python train.py --arch="unet" --model="image flow-matching model" --dataset="procedural textures in two colours, tilted and lit" --train_examples=195000 --image_size=32 --horizontal_flip=true --conditioning="none" --objective="flow_matching" --cond_dim=192 --logit_normal_time=false --norm="layernorm" --activation="silu" --widths=[48, 96, 192, 192] --blocks_per_level=1 --scale_shift_norm=false --attention=true --upsampling="transposed_conv" --init="xavier_uniform" --residual_init="none" --optimizer="cautious_adamw" --lr=0.0036 --beta1=0.9 --beta2=0.99 --eps=1e-08 --steps=40000 --batch_size=128 --epochs=26.3 --lr_schedule="cosine" --final_lr_fraction=0.05 --warmup_steps=1200 --weight_decay=0.09
Rows from block 7, named by matrix and row number. Rows with one number belong to one channel. Each number is 128 + 24 x the weight over its row's rms, rounded and kept within 0 to 255. All counts start at 0. Numbers have three digits each.
# convs0: first 3x3 conv (model.decb.0.0.convs.0.weight, 192x384x3x3), inputs 150-159, a 3x3 kernel for each
# convs1: second 3x3 conv (model.decb.0.0.convs.1.weight, 192x192x3x3, transposed), outputs 165-175, a 3x3 kernel for each
convs0.97:123098113124129109131133149142130137143126136148122133137109111091125095126150134118117124141133137114127125139131105123152111122116115110132092109100096145117111160154127148153155150165136134140157136121136123135139124149126129114140122129130131111133161139115150115121
convs0.98:153144144136130136117120153113132129138112134127152136123131126124121093120108130131125123106106130109122141133129115135119107129136108138135145148147128131142137106117104118106117114103125133126133121136133135122121124115115131136130135131122124133145112124122118126148
convs0.99:102151116092101161121108131124105146120111144111119104104104138087125136139132144126150122130153159122141128110097078129119103148152137107137130170155103148096150120139118129151131112101150129161182097140141126121143123153139128131151114155106135112129125121136118124126
convs0.100:139108114130096099178114133115162095091154131151122115090133131124144120087148152139116101132103152132139093092141104134142119129143144169157123114141140139144111106134092153118121139134148112112137120129123094123114137103132152140121147139100131096135128130119155142146
convs0.101:173160110131150130136140156128151141127131135124129159137148127141130117119127112156103123138119124123125163149109134112096103116117082157112138117114133160116126108125123135122077164141115105122095152112126139123112146126107157122112121117114151126121134111102132138144
convs0.102:141157137133146136117128135120149145135119123113136138110120110156117134096092132140145126118127122141145139164130136125134111139133139123126099152133125133125117141106112119133108129119110115119104116102098106130114122133103145140105136135126132134130099120114167143116
convs0.103:127096088100079141106162094128119149130123114131127128128127140130124119139119137123118131135118131107135119117136113125104141111120129106080102136126130119129121139114135133114119146106144113115131134124136101135145133136130148135142140132113145147157110144135131136113
convs0.104:141131146094159143101150119141113136156128135133112118143152160161150139123135138136109143128130136108091105148102117117147138153122146105145125126149130123146125127160156128158119143118109138150133123090134128107121152149145145096149156113121107121116099132137104160157
convs0.105:129134117132101143146155130112145134131121120155147134107131116136137100151115152133104146120162149135133146151127111124111116146112108132141144164135157153118109148138140127103136133123140102154128139108158113122148118150131117137090135104145147147153142136136123134113
convs0.106:137132154144099129104116112105141099143133129100145127117115190121126178100085147118165136099134125133134148140099137160126107133123114134091106144140103145132099111134142120180146106131139128131136132156124166104145126120136118140117152140115129124130138110135137109109
convs0.107:084090134151154132141159142157116163114114139120107132148169124150171121135154137103120149139099122112104118139131110146115119139128099118114121126120113135140126132135101176124123135136119118114114158125148145148138118111140138117123144146176168147139120147128153116149
convs0.108:108137134067151164161168129142086122142124126143151143135113149184159130127136133118177128105146115142153106141151139152112119127138108135121149107104106130135150122143120106144121146129123093095116136123136153130154107078104120127134163130116132107132139141112122150125
convs0.109:110070121123095084148144113114124172116124141123143114089142155149102115119147132099111098104112139153129137141154122139152118112128150093128147157154169156142131150057114129074166110066132103134101141119144117091116094092130145135146100144135150143097108132077129113161
convs0.110:138138154155144137115129097144115099108117143129119136117167102172088133147125127122140121085162085127131110134160139141154147156135125113149122117110142123135096093118103090106136120170072122105139146111146126151125125130145141125135090133099106127111147131131114137124
convs0.111:132147142151162162127124124119118124123114123125143149149136150162127146140107123127129121123128137125114138126115115127115108136107104118107078111128084119131103131129141142137125143155158121127103124118135136135138132138109128124100129134127137126137118104129114114114
convs0.112:157161087103059120116114083124129140130120152114128108161123164166115158133125159134134116118123095147110102134173117161155153153152102131122146132117158183120145119145109157150151138093109108167139130113130102125109128166094153148113096149126146126136158149140152101144
convs0.113:173133080159135111165143149111131133121113134139123143155095114101130137114094148107110128127156158148139139150109111143126112140112124129131147165148119157124101110127156156131130125100105140112163142156104071081131168110155137105120147127110084130127117142128127158142
convs0.114:122129127098102137157141158123129136127122102129132109104124093126112099115170141152140145145149092141142106133142143096113128128110138136152101132131136091126108173149140154133126112147143111123098136157133144111132123127096153130116144132151115121149113113106155123113
convs0.115:107129113158165162109110105118134167133131133099121138139145110101133124158127158131111135124131120127105140113132102115152153143128156136145130150128126142081082145140143133129171101185109136145144146126139122137113137152113120118120101124124133112120152134142117089142
convs0.116:144132107164150156126158152114139128142094163104121119136127128089148117138130153124139144117136131131115133093134079141126138126121138100090092117114090139101135136101103130122115120106118147126101141148114111137135098099145102111138108084153112144117095122143099137099
convs0.117:136128103140113152083117106118121135129106115121086140143076123078146129162087145106115142151113140115106124129127128108113102142129142115167113127176120138143125129125134143140137113128094135164122106129154143148091138126133114132094160124144130124143125127119140121191
convs0.118:103073132115096131095105104117113149152123109135137151120145142126136129142138140126124109139144137151125131134134116188122118110097103125149092128134122125127111101114124139116136126136072115156141128129146138136146112150145140120119138134140171118118144124134128132098
convs0.119:111120116110124127096111129133137131130127127125139139134130119128125129127114128134137137123134124129135132144132132114114111133126131105106105121124108123134117129148130132136138121143127136124130128126129124130123122120113123130117129135117126128129125129131125124128
convs0.120:124128114143122120106117111112144112116139145116120111139136115150143118126111088123138134113110125114134103129122119121123121106132126133116089141129144144142146123096135116118125110109100128123135131129135111120152126136101122138115113120118148146116129127106116117125
convs0.121:126127148105136129105108142116159140093142140110127108130131091114129140150137121133112123129107118108136133141129114150112143125111113160127127139121157113106114137129123156114130138164102133096143133128112155101114134151142138112141122145134118145111131160132120124117
convs0.122:123127112099127120135157115126126119128121145124143138114122145127144146104140136144130142121143115141104120136110118132109131151106135129121109123141106146144132139153146097150132097118130135092133143123114111143132131118138141116137130140122137107139145107134128122128
convs0.123:146150158167158130135124122148099151129139119144106145116112140100125122110096138128112113123129124123149125116134127121150128138127101111135130120131098129140095116135106112102106131126125120116116107114112126119115106125129114136126116111128126129125130129117119129125
convs0.124:127151138131136143126139131145142141122115117134136131084130151086129091126115132130156112159135152131133134128138114166099118118166137119124131131148175137140129111154139154125163133160139124101155130115143110118128116131113118133123111141143133127138166149158123113126
convs0.125:116166139151139171103117134135141162136164133108100137150154126132122122171131125130114133117147143115153149112116104116140143128120125108100164117136117135121105133128168113129118147141140133127135109099113130138139100126097120112108100122125116135126148122133130145110
convs0.126:162151143094112104140112118110125125145116118137120128157084105110110160156126144147145156123143111099140133129110137126128096146127124099135113143115113114161115142159098121100167128148127155152130137096135165141144125136120135129122120136092123172138125151134110143134
convs0.127:116099100122121115109101090127129133136143128108134124118109148116113129118137123138135111132146176130154138118102132124145093105172124086099129109109135108108125095121102102118128100096130111134115135084125111131136115091119129134134142106142131115121125099121184153133
convs0.128:144137126103120116122134101152088121114132128136097127100144102159085124113153138094118121170121155102147127106150133133109134131125164113124135117127139121141159152139152148122145148165130139119138142127127127162124136134151128104114135109141122118137130173128096138139
convs0.129:141123109141150166149146168139162105126110141111134118164119119134147120142141121142147140115137136142118154109120113116085115095126106131120126111113110114121149138149129138148148127135140129129087123125130119160112117121111142136120126160129126113116120127128124145122
convs0.130:088114135112134156142152148116129137133123146118125141115158153132148139127130132128116123121130125147157147121104119111113115139134125108117138125142145117150156139110119132095101114086092109105098136137104145142122135120127130125110124113126140134131121111133138120147
convs0.131:100104130119142120100112114130112131101103129122135104125121092112097131094109126129131149129121155113126138105130119129107140136126147138151130114131093100115111107124144117136098100115116142103129155126120120155134115136120101124128123115104109129109119146157095120098
convs0.132:119099134151160131106131127151120138134136142141122116168139128175130133110147115127120141131138127113133123142137139109137127143138141098122135122163135114143133151146154148137161141141168140147139132146128129141106130138126125119110139148140125138124105140122138127127
convs0.133:090096081117110132108077092108157124150109109115147117138141168137098151153137140089112134119135140111144115149098128139128140144138142134162114166151116121160119115132134128107150129082125161114138115110133121111103115121130131136129135153132120149142169148117113138142
convs0.134:130105106135126127094130087144120138124130129128134134144125102128148161115127133139159146088138118135111176114159137109134105105121137137101122120094114109109116118151115144147125123121147117114137116127112089162110111119143139143148101123127128106135115149143142135126
convs0.135:156140105098128143134161135140127108128114157130131119128154141155166129126127134108120126123116171119156139144110168119111125124104141131169170103118149089157141109150147119139101111141132117110135112155147125108161129115145134118133120125135140154134097151116138137148
convs0.136:132115145156136165152148150134144112140138112141108127134121112112092078137124120147147120150115129131134109102117123157142112139104104141145145113108138127102147162146142166116161122144147129131139141110125138117133109154118125123133124135132103120116118153106105145103
convs0.137:103130128114149144153121142146114159121102133137125122141100116143120143126127132095148115120159177094142095101150134105153125099141140101118125144097115098149119132095145123098157153122134131102155150150120143105142104134142122123172080160128120118111145113120149126115
convs0.138:175147158138124134126133156131151120135153134125139114125163135133126116141164137142106112118117101160118136170164151161118133142129172129086117144124172116134167100126107126099102145132139109119090107119119144145128134146129147150143168138152149094123152127116128116123
convs0.139:124104131131145121128145165143173137103133100139119128112125129133078124131126144126110129118158180157119114120116145096102127107124160083085097122138170138139124103130110161136166122122162114112128128131154165154125120108127111119117097127129108101148139149129113101115
convs0.140:141176096102151075116112119091134133144123144089158123136123137146126159147104112138131131126104123136085137133141148146106149142153145135126103126123136118133094109144132127125120149129122114144120150148140105143122143122124148138137136118122143115143155104145124134108
convs0.141:104101124136137130116108154141124116126122117127145120144141153141159132152179127099117108117103131127107122141151167152159172133150150158138129119140122119129138175141126130157128137151102128114109129114124136129116115134107134132132121120124109134137126141155123134125
convs0.142:125139132118122124131128120106124123153131124098131130115115152160125134137127113114136120107132155114088110132106139152109152128140122178138128132117111120141135162137142123141117147136122141158139144129156142132124131122101133168120128157145133115121114120144181116130
convs0.143:089120139107162172116133141117131124118113115118142120126135141145132157137149133149124111150133125132130115148142147121114136140134126123147143130142133137155145157121129127129113102127108107120130116117126126127127129144143122138139118134138152148129130120129106114154
convs0.144:076120128108101147100107143108081128140151142134135146147144147138149122150151094137107138105100138123117119146121184113127159144127131114109111140133123122166147129127165117146107143140102119149144133141138101125156161140115109138121141120125143144127114113115119115125
convs0.145:183144159102123145143138145143146130120132128144120107113105122176134141175105145138148115113124136132115124136151143099120134098123123127114103123135143126120138109100111103108115152106137145139099121107159149123108116123101142119099154145140133136156145122112129121144
convs0.146:127149146138134109150138110104171133151110132131121164175134164149155131165097165167154109100134151134113118107097139113134155137141120127128137136107106095127128127165119110105143138135125128140129139154119097146133115114116132126121121131154162121105107097117165134110
convs0.147:120109114098129120088079085101108129114169116120157134118159120160145123084138110126133146132116118140152129134136152142104117132090135109110084132122132122122124144139143140136139147129145124127119126177131122127099150144146132122126147109144135095158111110160174099127
convs0.148:113141111129107142098135109111103170138129126104115159141113134130115128162143130142141147122121093141120143134096107168136142114111115132102162149134127134101153146170108124112123121126126111162114133127117114102103133149126101151128143081140145133134120104143168110138
convs0.149:180120088150143163154158179115164123147150147143113119118142081121120111115126096147125104138124115155110135084128134125140161119121149119102115130126110114129114127170069158123105124141121136130111119148124141157120153103127140128134153119166148133140128143086133107101
convs0.150:087144126156101124127140073136124158097146092133138150123147138115162117165137135129092116156114112134110129112124128127171143152113152126122121143115098104105103132109150148138151132154126135140148117114141111143120106151136129130123097151113130108104160143172118110120
convs0.151:100130132166115128100168123115158135121133120120097135110130097131121138123120139092138114140136137110125108152159111110121125150157154138134139143135138156108128100154148145145147164152152125129144123126118146154130140140122109127128115118137142125129140129141095128127
convs0.152:107116117117118115121112128130098159118141124130117135105141127116154089147124158109147121131118125127138127167125104123164130136120101102158119120113119108147145126153131140126107132086102127098129115144122141134148168151138126118137133140092145109111115133117129110094
convs0.153:131194171115121121111123137117117129131130127107113112108105116126112144141126117138132116130116106160129135156156162132107125150166165101139106107125111134147133125132131127149135127146125129119131149143115135150116118141147144142160131113130123152120134141153149146115
convs0.154:165148126109121147137151150142105136145104121134120142117095099109111131138128100125112115092115085130144153150152142157123132116129122112132131121128114135133159084143133118085099121096133130139121099101102135121133134136156144152164107156127159134150143124107127141105
convs0.155:121088121163134109148117127130108120117133109132129127143145113138118105148132124128145140138141133119131095082115122117134128106114126118135158110135133116140125125106145145108117129129110127157156115134126110140151126115116133127130142156138126142129114140137122115119
convs0.156:138131152128163148131169158126127132106107121121143134129139145145147152098119153112142145142115178135131118107114116080143113091128115115113123123112124130140147106095152099089094132093097131134117061101101118132108123105115136121126119107112132123148110123132110147141
convs0.157:151132140176164127129118108145147123126137129133147140123144112122123156123141059161118134141103114122093114124115096124118145148143116144114111111143109145112130126144171156143150110140138135142138132107115109134136142129107117110121152122116104129104106114147135129121
convs0.158:140131121155097129102117131131158137111150112120115126112113117138140129149137114130118135109106121111141117185158136134125116144101130144135143152123158149126127153138114104098118110139108147136127124125127156131114138139159137155157094141128132131148134124110125094128
convs0.159:136109142101094111160190175128125138125160128130147105080128128109126180111149161117139124131147151120143115135161157091097134103125133181145124158128090166144107134171185102139133148141141124133109116140124122128131076105106115125140127136164137153157125122112136144121
convs0.160:135125098147120103117098134104141142137108131121153133137123139129143125108141154149151108115089128100137099129113127134152133121165102107130123112146123109134134123127151126137113138124122096150103164134141086131155123143136145130139134110158128133127127098131122123100
convs0.161:124138112162107114146141191126107125142143118130134127141126112118092141113128110132143139147118117130141115142117171130126136135142152100154127143134140135161114126122123104149156116151136146122145095103107110154189137138128137120123141152125132126116153123134136115094
convs0.162:120158116087126128134103140130140129153136118118134116151121149107138098109129091119130122129122137123139157120098112131110125116139071111127141120127115134104146112087147130087123126080158140126146119108130127105135137120128138128114117136115109121122144156121116123134
convs0.163:125088122124142141125138126148121143133128124117125136146161146128131137124144137119119136108140134146126147125136114126126108135141144124141141141130135129141132123128142125121128103109112165120141124121120121126132116145120123119124108128113116137126132128113111118122
convs0.164:138146140114103125146097104135122113153129114148122133095114120115136144111128137134138138124134115127141135145125118152133138141141117142115131107088129099096124105135123115133107111163128136111131121135137123120147116120150148149155128139124143150125144142101163142141
convs1.97:131142152115077135147140133151142132161131161135158135122155124152183150138170123144161144176199134131141147137150147159132116140129165169080130110115097121114170123154140142170133158155143143125131132133113122135140115145117155137156119175129138102124110106132126117130090099089122127110137131126
convs1.98:129117129123171139110113122156133154128131113137145141129121151102106119173135118112110114077109105120106140120130124109102120107117125125108113119103155118089099127141157116132142146137136095139133094125144138098137144085091127095106137124106121145134115155132144118131119148115143127110133127149
convs1.99:128188101123139130121118130183057126097013120158100125146088118101117132148117145136119097127068090161134156146152142128152150134130137162148131100147115124110124165115127164096127132145163162154129141139134131138114169095107172139091130138106160080130161158143113135125117148139125234149091104122
convs1.100:129112139119114156131154134151117126150111121128125123136115125131089097134124155130108078091122070166096112143133131146141152136160138106131094133188137113088161127129118125117120145157117145144105112177138136153117123107127106141161126110114173135169113111132085212132148149139138135133132108159
convs1.101:153126149221091115155104118123104122168154144163134160169087074161145120120111102082111149090143176102135162124120127103126116125095129093144171143190110091111120163097083112135130137137076144114134115134117129160141143182119103133134113112129144154101124137175118179111159132108155164135160112101
convs1.102:130144110168141129144142183126132144131139134129150115100153125120123147134168161093160151092128143133132075125097127140138116139148108139156143165138173130150132112101125133103083153111108135101065145171129166163108137113161085086123113073107116118126130085110146142102129155148160151139125122067
convs1.103:122123114117112151121133126109113100121138084111138119107160152136134122106155134138172142155125139131140116129149128134121134130138133162143109126141133134124144121080125148104077140129088100113108106106122111120122113104140074139100097126131121107145132142114163131111137157128169180126139129158
convs1.104:157132181082098165131112111138131124120133145120113144141137144146152147170136122161142129131127130155112147151123146133149127121137124132142162130112157149140120084145138136119099139073096127118153130106105105142139139111125125133104109140104105113123087098138116149159110121103148143129166096108
convs1.105:124112138135125105129136140080127120158168100107137155128084101130127145082174126070178160094109107141179078122132146141139126144132124091156147129142112168199078139108120123107099123112176106108158152034177125138072144151112144150123137157120122139113111180112129130159134159127119102154139149151
convs1.106:101149128107081136140112131126130138055086156063066162117173144104068147103165125159122138086108153127093116122135114152147141135150116154077153106115099095160081104124139141131154112120103134138133096119159134117110121126118136132126121128140131135125175140132156152100108109129164156079099057106
convs1.107:121125125113110129143113126115103095160147143121123122072147140119150129151139158153122137140139147121144140136134135138111115128108129127140152096108160099109178071041138127111125179164158133121116163156149154183139117092111135106153114136116116142096148138127110173078130129088102097152111131144
convs1.108:105092094129127128133183121151128139117068090133097127107100132118117118119139122103127132115089111120108093138122128133127118144126124127129119116139160134125121125141120115098136129135119141125081135153091090137138151130147134104127142099145084144163126185155151130108127153161100070152117113116
convs1.109:132102134110134130134151114104118133124179126166097116107140115132150119129137131113134120117123122126134097141125119110148126105113126117129119092096090118125110161203170164174151170151159119134111102120140146122133123127095113123137115136128159092114116201112080114126130101165163145147175118155
convs1.110:134153133179103144132114136137159095137135105139198117141109149153065122144149104144174109108162107145144089135142144104130140147112131103178137182058169155107132170166137131098121166112103110127072112143094130141109137109130176079096125151150180115125137161104112161123113117145081147162115183116
convs1.111:133124158092128131118138141116108078123119099130132134169166130144160161136128130135106161087080135167105156144169132169165130140183140145102121152148107096110124133112093121113091103082101094080085121133125095129126123146111137124139122127148101165170126157130143151131132133127158156130110142131
convs1.112:126121126095069129109091146118107126144146128144149150109148151131063152164113122143109141156188096135103155125141119130122130114127123141122132109036106129114109116107131145153128132129116131126132142131142148100169123141136122135133113123133136129113130109117138128130097096106118090105120139115
convs1.113:117161144141162147132113123117136145120170118113119131120123127156172108134125123108130143127010140134115117142112128110120101131113137115122125126241125145136135123148096135215153118121120144119095139166116100117158097103113111082093110116127104123141104137123166107124129122128138022136123155113
convs1.114:114075118102143094104111126112129127118106126133153156127138135125135120131137121125110111109130127139121124125142123150214148121142130109127102124172140114133108090089097086071085090082092131138118124153130134134134112148140157192161128157154118104126164190119136166127162125143131134120141103149
convs1.115:119117138151116120113113127108124125110138139132133145113166146100076090138116183124147111158092145098112114141104115124116122123123117101132143088130156136156157092134125097089112111126124117131122158129072147136126120106137136094124137166110100131096115099118110200151119127137123088106112107141
convs1.116:118106123120210132107121140166154149149122155123103132132137123146103089137135133185137077107119101130103115138136120154117139140129116126163124116127093072164129126127096114110099133157156098112138135134118137075123122153134075173127119126113179059171106180088146113146148077141180187125136084145
convs1.117:132123136132115126123136128108094123127091106156103119105154168141203110119063098191070114152109124081138167123103117116144142125132134201092109115085105081139173145117130167115090123105121112179105144132107159112182152147142131056131132111140127142104114103180153119150101165091155097155135134178
convs1.118:146156116121133133129092138124067100100146112097122121133112135125152137124119137131121131144153143125142159135142133133108130130131133122096116141128105112126114118106107158180116104118110106119139113078123132085096112147118158166132126142139194151128134088118105133184131113134144149130124130125
convs1.119:109086111121111126146143139094119114119130118139140151196180123190168131172129105118133137131127150148147159115126122113129149080086114095111112125120140113115141143126165115094112101055078125116115129131102133088069111147146139151138131151143084118070100114089042066076111118144116120121111105111
convs1.120:139169151139145132103102117108099124124112114099108112127116111122124104127145118140172129145146162112161114128127123114071115130115124137174122104118120127119131115128089144184124112148103110114147103099159116153163112122125141110124117119121151128082164150115139142085126160174137150193118156152
convs1.121:120141149117134110141074148128118103116199104144104143109137169132158094097115136095107101132149177124173107125147136146138133143150144121128154110109140160144149136145137149139151103134158119138178174109104146143139119117098103119116128153120164148128156090124146146151118107172042057155119127152
convs1.122:142110124135148112110132131120123110129134113111119119122128116127144148137123128132132136128076118146122138096107107101124100099094097137141123139096107124127128132136138153125121133137129116139094130124100139108141121123112122160120119114118149162141134094132113132155146133145139085101145122117
convs1.123:125175138123097141145124157103118103105102089136134124115144115138173117119105090100129101144126081073128086132109130112083113127116140151132123114143144155167135111146103106176145096117114131143117143116116171134124126135144102048127133121158102138115097133135127139152133137102143151080128116102
convs1.124:167132104143149130147124121155115122138114118121151159173121147089136081138107155136137124184131161159163109113118147111100126141124145120117124152160093106112079110126111098135099072108130148094118117085128124155138115127102126109077106141122140151166087099100120098120127140180138155164094123135
convs1.125:152134101118070104127148122142114101090156099133105099115157113095164147108084165138103126161149151118164095137122121135148139136140122151177127141152133117108144134146136141126151107103126152114130124093133168143130103162133114091143132099096107071096135099159167160134109043063151128104160199166
convs1.126:165120143136140158109094110124113148124100115177181137095126075165132106102109149110144165113150070120140088155149130149119131118143130154137138145102155106135132113163078117120124143113136137184165131148144105154068109133149127122134142142120143136124135146077114103117161179120080084092152106136
convs1.127:139145118181140150128151147125137132149173180127196114145150107144126151137158107115122129178155120107161148129117128112129127123109141162131165158153112156147109156182119119170170133139168122109119107131183133149087120129121115121120135133148101166149127173088135133111111121149155111157128181107
convs1.128:108137117122214084120132162098145136124119112106153121114101080105153153148121088103106134223125092131084191124118147136137132139129123118148142170163171115117128147161123115131142154070099115147115175150163147113192108129121128116127120102139089133151227108130116119094110158168098123121124129173
convs1.129:126165157114174139152119121149107133119112115105150113126121166146145113129108126148127145111117138134106085119113143113141116142113150136147124148193147080182105080111138121155109132111170086091125080100170174126147131133138053142147090137151149118130128156114137116122124085105171141111128167162
convs1.130:096112112104138117122131126168166157157165160149156144137124131134112118107123128100113121094095094139129097128124123132117127125124127134137145125157146128125129113122130136095099099122128124123126117119113134140142126119135097089115106111142155112146126114124127116122167187146166231208168157159
convs1.131:157131172155156090124086159118111109147098093130153149108104163129109116114102150126095089115090141115130143129123130129124137143168141110129132138119160122168151111149158119156158113137165123121134117075120168088119134138119161248124161136122124160142124156181075139141123146151136123134098110109
convs1.132:159169147096112151135123151120124079122105145145153111116151124147148163153112106197135133125092090136096156128101123109092095124108131122115125131108155155092108097127095087109139121092138131148080121139097149130120123119108144098108131092085163164150127102123156150127110112080171135092127141095
convs1.133:132170151136081125167093125140152123147158138137153145120141150076126174112164132149098088098164156123127111120132117099126122127127126199089104145142151130157148138133145130135107115121117145120062137108101126108138099093126147134116098112118110152096088137118125083096093134147174137128132108091
convs1.134:117141116096165151084160136128121120136134153122180161145099131095097114160136118164122158177136133116139128143134114120104140129128114112117131113145140117124150153115119115120149108139102094149127104119169173090098124107109133153113109162116161098126125075132138142150109099108166129089113117101
convs1.135:109105139070199092141118138145132157108122115108106113112128114134112115128117131119120130111132123129124124147139146128122143146128157121164122146147140095164124128129153126138128109117109124111130119129134137113144114117122132138130131128099156111122092114120132090144127123114162157145116183113
convs1.136:136137128113119108103099114144128106170174138173154166109137125100118142131133142144121132116103118124091097121146136126135126125114135157144115132158153122138124111178125133212159092131113140101139140127140124128132115131105119147106116114123157139172116070132143118161107097094145151137117122120
convs1.137:172154135128134134121156105122126106155141123162190106137080106147152153150104104083159109194105085094127087132119127123116121125117122109173119155130199181102134145177121108119115118125119103100087146110000126136125134126142117092127130130121084151132130134123119129129101137101089109153139180121
convs1.138:095165123135149112166123109124181118072127136091121137167160112107130100116134114160150151105126147133125182126130138130142169114140125084122167151149169124160154162139152147148165123135108145146148130175186099120147148118123102129145175119135136145129150159126160059098130105140129071142122101132
convs1.139:137141143155118107164105139174131147151174135125153132134071152089076121098100110132118124151134075168111166126116157111125142118126133138123147157177133172097103069117139125148173086115082154118130093114090088146113132096113151162131111127126175139147111143145104129141118102186120170119113094136
convs1.140:135132116132111107096120084145148134127091162117130152116103122087125172134116123080072135121137153127127127145142099129138122126132109140090152142139126120168130104179130088120156135128113143068110106117196101114171131173077114209131128143151120131146136110136192149121137128161121079141109141137
convs1.141:128103138133138117095133129143152139118127128121111161160132143110176109137114134098121094102154160126100127128130134137141139133143141121117115111126144095127131122130124142111140129146144143124157101121104142108143143131143133133152141168148091185137143109105122162154140127119151098123106128093
convs1.142:096149141128087142129153169168126140097182135116163157114150149130112152101132129132093127155145158094143142122135137133124133148130133180063122122090113118150114084106117119160100132105093141129102151161170126144103153081117133122108141149145198120119157155147144163116162168148115173119085134159
convs1.143:112119114128150125095127105109127118132116138132160143128103078155152121133154118135121113184147136160180187125118127129093100145124136109097127148163108112126120170134104106103098086061109099091118090081065134116117118109112135170133128122135109153093152104108095085092104124099080121111093128113
convs1.144:085120123141107115086127124141128114101064131128110114119138156125135149145122123104144128093018146120095123145148142107072146132122132118154136087108157092103140110113116086140114103103104131166150129050148147122161100126112145130158124139132141147121137159118100157108150141135061030141116124116
convs1.145:081092148109206169158162137135147143128154111140128151189216109132142122122124090119082078145170125122130112127142115132122120122123133156090136161129149093124109122121138160165122134082121128138090125138072139112134148153148143108137144085105103169130165102136109126131137166149146124160128096107
convs1.146:116135116203073155101122129109098132133096148137164144117117148122146198143160164149153159130099129153125143118144118133104129129159137125091116130160140128138120101120140108126125150161161137112143141094157128111136132121101137151141136124169117092112083153128138131092148164098152130139119134117
convs1.147:094097103157168118130139123127103125098162128153135153130165155155123107144122099101155102116147119104110120133128139136163136136116126151141128097098134134171141083124117143188141117109127113093132154088158162137184129156187073156140093157148134120117137138099145140155116113105165138124126139115
convs1.148:119088132132089157117125119095083125134067121144190100129126135137119154138166109158110138125123154073131047130135123119126130115103121184121138086096070158161142144115155115115134154148154127134121182131192105117064140118129129112145133134120109092096098171099156094155083120114146161070148141160
convs1.149:081132084121117154143119148140138158106125121122088117134110120089129114135148121136132123156110104119077152148114123129121106125127123141171154136140115120146103170101109132139143134174107109095157184104126069091169122114111151115156150107145160063145153095109136065106151162199169100122105080118
convs1.150:117116134155098124094106153079130146131135120093124152146167134114096124103200097150103096157198081123091121135125131127131129123118111130130123056090194096121068113116122096106177129125123124128164174156136116098112128131106123103110159127150070180132114144082149137130078095135127152121171086077
convs1.151:136145170101087087092138135119122089092143184102119112096145120138118132141110072141118123188132098124112108131140130161148144131150139090125147117165166125144102106138129156130180144105095131133121151096146122090122159103127145098144117142147162132174106038146130155126145152116153093088101086043
convs1.152:133111138144160124151151128126104126114051095124113123139127119147119112115111123135139145129133130140147138133144132143133140149134145125135134130133151139154098131139109101133124107122125113119136124153124123115116125154152134114163130155149126147130125008149109154126153152173179169163159195151
convs1.153:129133130141158081106129141174132144152161092129144137138142193062110087096146114144139093159133086140145125103113128133146115124121115150137095127183155125151107139136147156171129132137093144153126155230164119123121133121126163136102135137137118162162146125148129108130153131110061130201161123146
convs1.154:134161097141237107102078126095112106147150104154119132150060120122133168141153121074129170121187147145146120135126156151135135140145122097070112124176111105108090156153123135144194147171115167104133109091227139089110130135121125158111128114135109080147087144107150063123123121143125066112126122155
convs1.155:157161123119096134124077140137143167102082146161128132141140109169152138179131146103111094150115097150179118132150151078044140094063115163166133131092155160100149120166141148180137132142135122207186143160156150118136128125144101155121116114145167120147139167171101098115131121124141141127124160133
convs1.156:122140150076123176131122101138114130156129145093145128110075077146138115134150152125110113158118137150127145130145132114158157116138125157109115157143179132106134121146156161125120126121150151132136084096120114158146141131164133109145143129141114124108133099125160131127122140110173137081157169136
convs1.157:136089126122119167132121188108085113122158128082075118113134132119097133157102156158149121133098160104072104125150155122138135124142120156163124127196138146143131145085094137088134137114114115138127109136214094122120100101111080070125080099121116104101148125133139145142145111101134158139095153157
convs1.158:135136159115056183135134104111129130122091184128164133200142158150131119086109149081158128115149142100180117147116141125122137121126149111153165130142160108135166173191132143129070105089051122126147120136069175198091111135139121088117121114089144121084088175159112158122140128112103078112164149166
convs1.159:140140131136163137114122124145139127173126142156138122102128158100138144119137146149134120126072102139114104127094118104061093113085103151129119111132120110105128153169143154162147168171160116115121112109110106111134100120087111126108110099104155152152138111126145112131111112119117087116127111124
convs1.160:119110147119128133118123158154129110181152130129143161155154084122068143172141159129137155096104171136147129118137126117125105138139134142110106135066098117126124176124112129140085133137162097097107098130125129154135126132115107148124117142135102178128099113131149163121149128100142130167121171094
convs1.161:136095135145091141146188117140118126133124124139161128147078141149139174111106161121086115111159101163107130118132109132126129133155143126115136180151123158128148113146121142112141103118104151038107063161130172159131140122108156110094120070091101152152050139191142125122161145100148175127142166117
convs1.162:130116132129136122142142149125123116103098106113113104128129128131129100100137125118121133124127102121142108140138137129134143130145126159157161159148150155201132140133124148151142138154154134122137127143141125149128109118115102098118130109120145158144124107130125205128091104113096083102104117090
convs1.163:134103156106123092112120119136136159157151134137121143129165178133103147125116144146164156124134128136123134132125133123108112129113140131147138146128127081144117150149162191149170178137155115119091118133098119158129140144136183161208144150140158139167127148130132129153114112097103128093101141075
convs1.164:113107147114107120114102139112141117151130139117123141134159152118114183109108146111118118139130120112119148109111107099103102107104108104119129105125118120132097136168105123165111121133082116140152132131103117102160123146103145168150113127135139155126150114144160124158144160128146156132117139146